Weights of a small sound classifier: depths [8], widths [384].
Rows from block 2 of a small sound classifier, named by matrix and row number. Each number is 128 + 32 x the weight over its row's rms, rounded and kept within 0 to 255. All counts start at 0. After the name is the row's rms in percent of the matrix's.
After each channel's rows are labels from the 100 clips, of 14976, where the channel reaches its highest value: "peak on" is the class under the peak; "strongest on" is what is common among them. Only what is clearly more common there than usual is listed. The data: babble in 24 made-up languages, each with its own sounds, syllables and stress or tones, from a formant synthesiser.
# c30: last pointwise conv (model.blocks.2.c3.0.weight, 384x384x1), inputs 96-191

c30.122 095 [156 156 103 174  78 178 111 113 121 119 166  86 100 179 140 139 102 173  85 141 139 135 139 166 111 157 125 115 114 104  89 147 108 123 128 127  75 147 131 165 129 161 122 118 113 119 111 118  82 173  88 147 142  60  63 158 132 100 178 139  78 129 131 179 122 153  60  95 135 141 102 104 124 163 140 132 110  33 155 110 165 160 135 157 102 164 148 158  91  85 126 143 115 146  78 129]
peak on: /ɔɪ/
strongest on: /ɔɪ/; /y/; voice: deep voice; /ç/

c30.343 105 [155 104 131 117 161 156 107  79 192 107 126 110 123 111 132 167  81  97 109 127 148 107 120 119 146  90 129 137  90 152 116 178 132 126 135 135 109 103 172 122  31 142  97 138 101 126 141 126 128 114  82 124 146 173 116 102 125 143 130 118  98 113 138 141 156 106 127 125 166  92  71 142 145 103 101  61 130 100 141  70 115  99 105 143 124 118 186  65 168 122 114 197 102 117 229 117]
peak on: /ǃ/
strongest on: /ǃ/; voice: child-like voice; /ʎ/; /j/

c30.331 096 [138 165 105 138 141 147 161 129 131 130 154 178 128 104  75 113 133 139 161 144 107  91 122  98 166 143  90  84 103  89 132 115 132 149 169 106 154 114 136  77 133 121  85 134 129  97 130 131  81 178 141 147 126 186 121  87 170 142 141  59 184 126 184 204 104 119  68 188 147 111 218 125 107 196 128 107 121  70 129  97  94 106 157 181  88 134 144 127 118 112  83 118 164 138  97 126]
peak on: /o/; /ɔ̃/
strongest on: /o/

c30.114 097 [139 179  84 163 137  70 169 181 132 140 138 114 122 166 104  73 125  38  84 117  67 107 126 122  89 154  97  40 128 126 117 113  98  98 149 110 106 136 130 173  96 109 102 138 194 145 178 212 114  64 151 162 133 117 161 126 127 115 124 160  64 139 156 159 106 150 112  93 131  51  71 112 131 202 135  89 140  85  73 144 133 150  98 167 135 185 100 126 144 211  99 119 112 120  55 110]
peak on: /o/; /ɔ̃/
strongest on: /o/; voice: deep voice; /ɔ̃/

c30.31 096 [ 81 168 160 107 108 139 157 164 182  77 154 164  77 172 112 185  86 116 152 134  74 124  63  86  86 137 128 163  99 116 127 151 137 154 153 133 174 128  81  98 173 137 107 115 139 102 115 146 130 113  65  74 112 113 118 149 201 132 123 179 119  88 105  87 106 105  66  99  60 157 122 103 123 106 147 131 122 121 114 131  85 113 161 213 115 126  86 117 118 146 113 119 202 151 213 173]
peak on: /ɝ/
strongest on: voice: child-like voice; /ɝ/; /aɪ/

c30.186 102 [ 95 108 142 100  92 171 132 131 154 151 136 120 128 100 146 133 118 133  59 139 109  67 158 122  71 117 185 195 135 136 101 125 139 137  71 106 137 103 122 134 107 104 103  67 131 158 111 142 168 117 185 146  85  84  92 155 118 180  97 137 151 135 138 117  67  71 159  94 120 212  98 164 142 166 107  87  89 181 137 114 119 139 102 133 114 102 129 162 154 177 104 131  82 119  92 228]
peak on: /ɔɪ/; /aɪ/
strongest on: voice: child-like voice; /ɔɪ/; /aɪ/; /l/

c30.245 107 [106 103 104 158  78 133 110  91  75 105  95 108 141 107  82  90 162 123  76  84 102 121 127 116 139 142 188 113 118 159  70 120 144 103 117 108 173 131 114  98  74 116 130  94 143  94 100  95 101 129 121 144 167  62 107 119  77 125  94 168  92 152  98 152 162 157 131 119 149 144 139 152 149  68 124  98 161 130 139 124  94 113  61 129 115  99 141 125 146 117 112 112  57 179 141 128]
peak on: /ts/
strongest on: reverberation; /s/; thin (high-pass)

c30.230 099 [114 116 166  86  84 174  98 135 137 157 107 110 106 113 171 155 174 128  79 112 132 132  38 169 194 158 116 142 132  96 130 159  82 139 118 164 145 183 153 121 107 176 125 173 117 160 119 157 166 116 163  58  63  98 120 126 119 133 129 117 151 106 177 174 137 117 120 126 124 150 100 100 139 124 173 173 128 126 158 110 168 165  91 138 113 126 150  61 184 121 131 150 124 165 188 121]
peak on: /ɪ/; /y/
strongest on: prosody: no stress; /ɪ/; /y/; /ð/

c30.281 105 [151 167 178  91 208 168 141 196 152 151 127 169 107 100 176 154 142 122 172 143  53 130  99 121 123 127 143 135 117 125 161 104 117  11 137 120 184 115 133 156 118 111 162 117 114 108 183 101 149 132  77  90 169 107 112 171 120 107 117 160 160  67 157 170  98  69  97 147 135 108 144 116 180 119 176  78  74  81 130 107 119 141 170 146 113 152 196 125 171 143 125 146  91  63 118 129]
peak on: /ɝ/
strongest on: voice: child-like voice; /ɝ/

c30.286 102 [130 165  71 155 126 169 152 137 169 142  72 153  62 166  81 107 213 136 196 107 136 114 154 165 113  67 100 129 178  92 151 115 182 116 136 223 202 137 166 105 139 104  84 114  85  99 131 139 126  67  77  95 153 153 126 132  72 105 134 108 106 183 139  92 132 144 159 108  96 101 161 110 127 130  98 172 157  83 109  94  73 128  89 134 127 158  94 144 145 182  60 139 117 208 110 134]
peak on: /ɔɪ/
strongest on: /ɔɪ/; /y/; /ç/; /i/

c30.198 099 [158 204  48 187 104  87  96 175 140 112 144 135  67 145 168  79  50 120 111 112 157  69 182 139 129 129 117 158 126 168 155 112  82 104  98 114 106  96  84 107 148 110 111 141 240 195 181 159 107 151 132  97 173 101 186 140 119 120 137 141 130  78 136 138 177  86 119  66 115 156 119  90 132 172 128 149 115 130 128 134 110 132 132 161  51 147  94 140 151 103 103 129 152 113 161 191]
peak on: /o/; /ɔ̃/
strongest on: voice: child-like voice; /o/; thin (high-pass)

c30.177 103 [151 150 169 112  84 117 172  90  28 142 197  72 173 119 120 182  93 108 119 107 138 100 108 161 152 144  96 115 176  99  98 134 154  85  78  76 109 144 125 184 155 122  68 146  72 187 178 102 143 108 107  72 128 106 121 105 155 106  92  81 185 227 143  92 148 152  89 113 213 102 106 106 153 135 133 141  92 125 125 119 101  92  53 163 154 163 138  92 153 112 218 120 113 136 109 126]
peak on: /ǃ/
strongest on: /ǃ/; /q/

c30.247 107 [128 107 157 110 144 123 137 106 113 109 120 114  76 145 192 159 133 139 142 139 129 121 106  95 151 102 167 157 179 122  90 255  99 116 139 124 148  67  93 156 137 133 153 140  76  88 117  72  56 124 171 124 149 118 156 127 179 167 106 102 113 187 115 102 158 115  97 137 120 165 132  79 114 113 160 128 134 105 114 136 168 100 120 110  76 122  93 114 142 151  84 127 134 149 115  92]
peak on: /ɔɪ/
strongest on: /ɔɪ/; /y/; voice: low voice; prosody: tones

c30.54 103 [116  94  88 148 129 149 124 139 117 160 157 132 133 158 150 105 151 127 101 128 128 112 100 119 142 117 111 150 145 130 154 119 104 157 153 161 165 161 123  99 160 154 113  88 122 107 121  86 125 105 169 168 119  77 149 138  68 125 104 117 126 228 174 174 172 114 111 129 195 141 161  75 111 144 143 114 147 131 178  84  98  61 112 167 116  61 169  92 130  78 116  74 116  96  96 134]
peak on: /ǃ/
strongest on: /ǃ/; prosody: stress on last syllables; /æ/; /ɨ/

c30.47 115 [164  91 153 124 136  48  92 115 111 103 191 149 124  71 129 146 131 127 128 187 112  91 102 131 177 169 131 194 157 160 130 190 154 116  94 100  76 211 228 125 174 140 159 135 170 129 128 109  85 110  59 124 122 144 137 108 142  85 148  34 146 127  77 100  44 135 141 126 127 127 105  97 132 164 142 123 140 103 137 161 151 116 152 110 131 136  88 206 157 133 147 169 112 104 113 175]
peak on: /ǃ/
strongest on: reverberation; /ǃ/; /ø/

c30.111 104 [125 113 182 137  80 138  69 101  98  56  91 174 149 104 121  82  73  83 135 128 124 161  81 160 141 142 145 127 123 106  92 124 111 124  60 140 178 118  44 189 120 123 123 101 156 114  96 117 138 104  98  62 152  71 158 110 141 140 146  92 175  84 166 112 115 108 107  60 106  75 160 119 130 181 116 103  72  83 175 177 106 194  97  82 102  48  84 113 164  37 163 106  83  82 137 122]
peak on: /ɪ/
strongest on: prosody: no stress; /ɪ/; /ð/; /ɑ/

c30.183 099 [167 146 126 125 102 105  96 118 140 141 144 137 114  96  77 139 102 125  87 133 111 159  97 162  69 111 124  50  20  95 119 154 115 113 175 127  76 147  98 121 154 103 108 196 184  82 173 200 135 111 147 169 127 172 132  93 130 104 172 127 129 106 163 109 110 102 166 117  79  93 112 107 128  98  87 125 128  96 124 100 156 133 128 110 153 139 135 135 151 130 113 131 143 151 181 156]
peak on: /o/; /ɔ̃/
strongest on: /o/

c30.33 102 [104 160 106 202 111 148 149 134 148 122 194 148 156 159 110 107 145 136 121 143 135 105 231 121  99 114 134 144 190 142 178 130 116 130 141 138 121 147 175 156 134 121 111 179  99 148 107  56 119 129 133 149 144 162 165 131 174  54 136 150  88 119 193 128 125 100  81 206  96 134 168 108 160  91  98 129 161  66 131 114 104 100 119  92  51 110 149 162 135 104  65 201 121 128 116  94]
peak on: /ɔɪ/
strongest on: voice: child-like voice; /ɔɪ/; /y/

c30.62 109 [148 106  96 130 105 129 110 147 126 139 113 195 108  96  68 151 105 171 102 144 174 132  59 124  73 122 103 115 157 143 121 147 136 153 143 144 115 121 162  79 130 173 148 104 134 129 153 129  92 101 202 192  90 154  78 164 128 165 152 153  81  99 136 132 145 125  95 150 156 157  98 120 141 180 109 108 146 109 115 158 129 137 109 102 123 105 101 121 136 130 114 132 158  89 107 167]
peak on: /ts/; /s/
strongest on: reverberation; /ts/; /s/; pink noise

c30.13 110 [112 140 169 125 145 154 112 119 116 103  75 102 121 119 171 103 138 151 129 100 142 130 104 124 144  89 174  79 126 166 127 104 121 140 114 111 177 157 162  73 122 112 130 105  94 158 163 175 100 122  83 170 123 139 116 111 123 149 113 138 142 111  93 117  61 199 123 138 183 215  73  91 103  97  85 100  87 157  96  95 112 114 185  65 129 112 172  99 104 131 129 173 148 115 136 114]
peak on: /ǃ/
strongest on: /ǃ/; /ʎ/

c30.145 103 [ 98 108 221 129 129  74 170 136  87  89  72 153 122 149 128 174 117 145 157 101 137   7  99  97  85 176 109  99 171 163 140 104 146  82 118 138 144 126  76 111 105 150  54 115 107 119 110 128 119 106 115 128 125 149 120 101 229 163 118  68 116 133  74 110 101  98 137 139  74  82 146 145 121 134  86 132 100 124 134 156 150 105 167 115 160 156 147 122 147 132  98 142 158 143 166 154]
peak on: /ɔɪ/
strongest on: /ɔɪ/; /y/; /ç/; voice: child-like voice

c30.334 095 [137 115  86 132 120 145 177 141 111 173  99 149 169 125 170 140 122 134 119 173 122 112 135 162 148 157 113  94  71 138  89 130  76 102  91  97 174 120 130  97 132 145  95 135 112 121 145 152 131  65 102 138 106  72 156 100 166  97 106 140 130 176 145 186 133  41  72 141 111 138 164 168 146  78 118  72 119 204  81 121 117 165  94 112  86  72 135 179 161 102 106 155 124  95  69 140]
peak on: /ts/
strongest on: /ts/; /aʊ/; /y/

c30.25 099 [ 86 109 147 109 179 151 124 141 194 151 109 148 102 171  94 126 169  97 169 137  92  91 131  96 164  85 186 129 141  75 154 141  95 127 201 148 145 195  76 121 130 114 130 134  96 144 102 191 134 121 126 143 113 140 153  95 119 129 111 135 162 131 116  77 142 133 111 107 133 105 106 109 151 149 190 132 123 149 117  98 148 128 183 156 186  94 158  30 163 103 161 150 144 128 100  92]
peak on: /ǃ/; /k/
strongest on: /ǃ/; /ʎ/

c30.315 099 [124  85  49 171 150  77 107 121  79 127 102 109 153  93 108 140 146 162 134  63 147 109 126 125  85 125  95 233 191 145 101  88 138  89 128 132 133 116 116 106  73 170 139 142 163 149 115 167 129  89 118  87 179 149 154 102 108  96 129  82 166 149  62 125 115 100  96  86  65  95 127 106  56 127 126 115 158 131 139 143 168 111 117  91 206 163 157 108 112 142 124 129  86 138 139 100]
peak on: /ɝ/
strongest on: reverberation; /ɝ/

c30.228 106 [168 157 132 132  88 181 167 156 215 150 129  97 124  67 144 106 151 132  86 168 143 102 138 146 181 160  69  95 158 135 165 149 132  98 133 114 164 136 101 164 138 162 113 112 120  92 174 150 144 106 139 131  86  84  86  99 131 165 147 171 157 152  99 143 152  75 177 132  91 111 106 137 145 112  66 158  82 182 126 128 176 106 144 162 148 164  94 144  88 119 184 205 135 120 123 134]
peak on: /ts/
strongest on: /ts/; prosody: no stress; /ɪ/; /ð/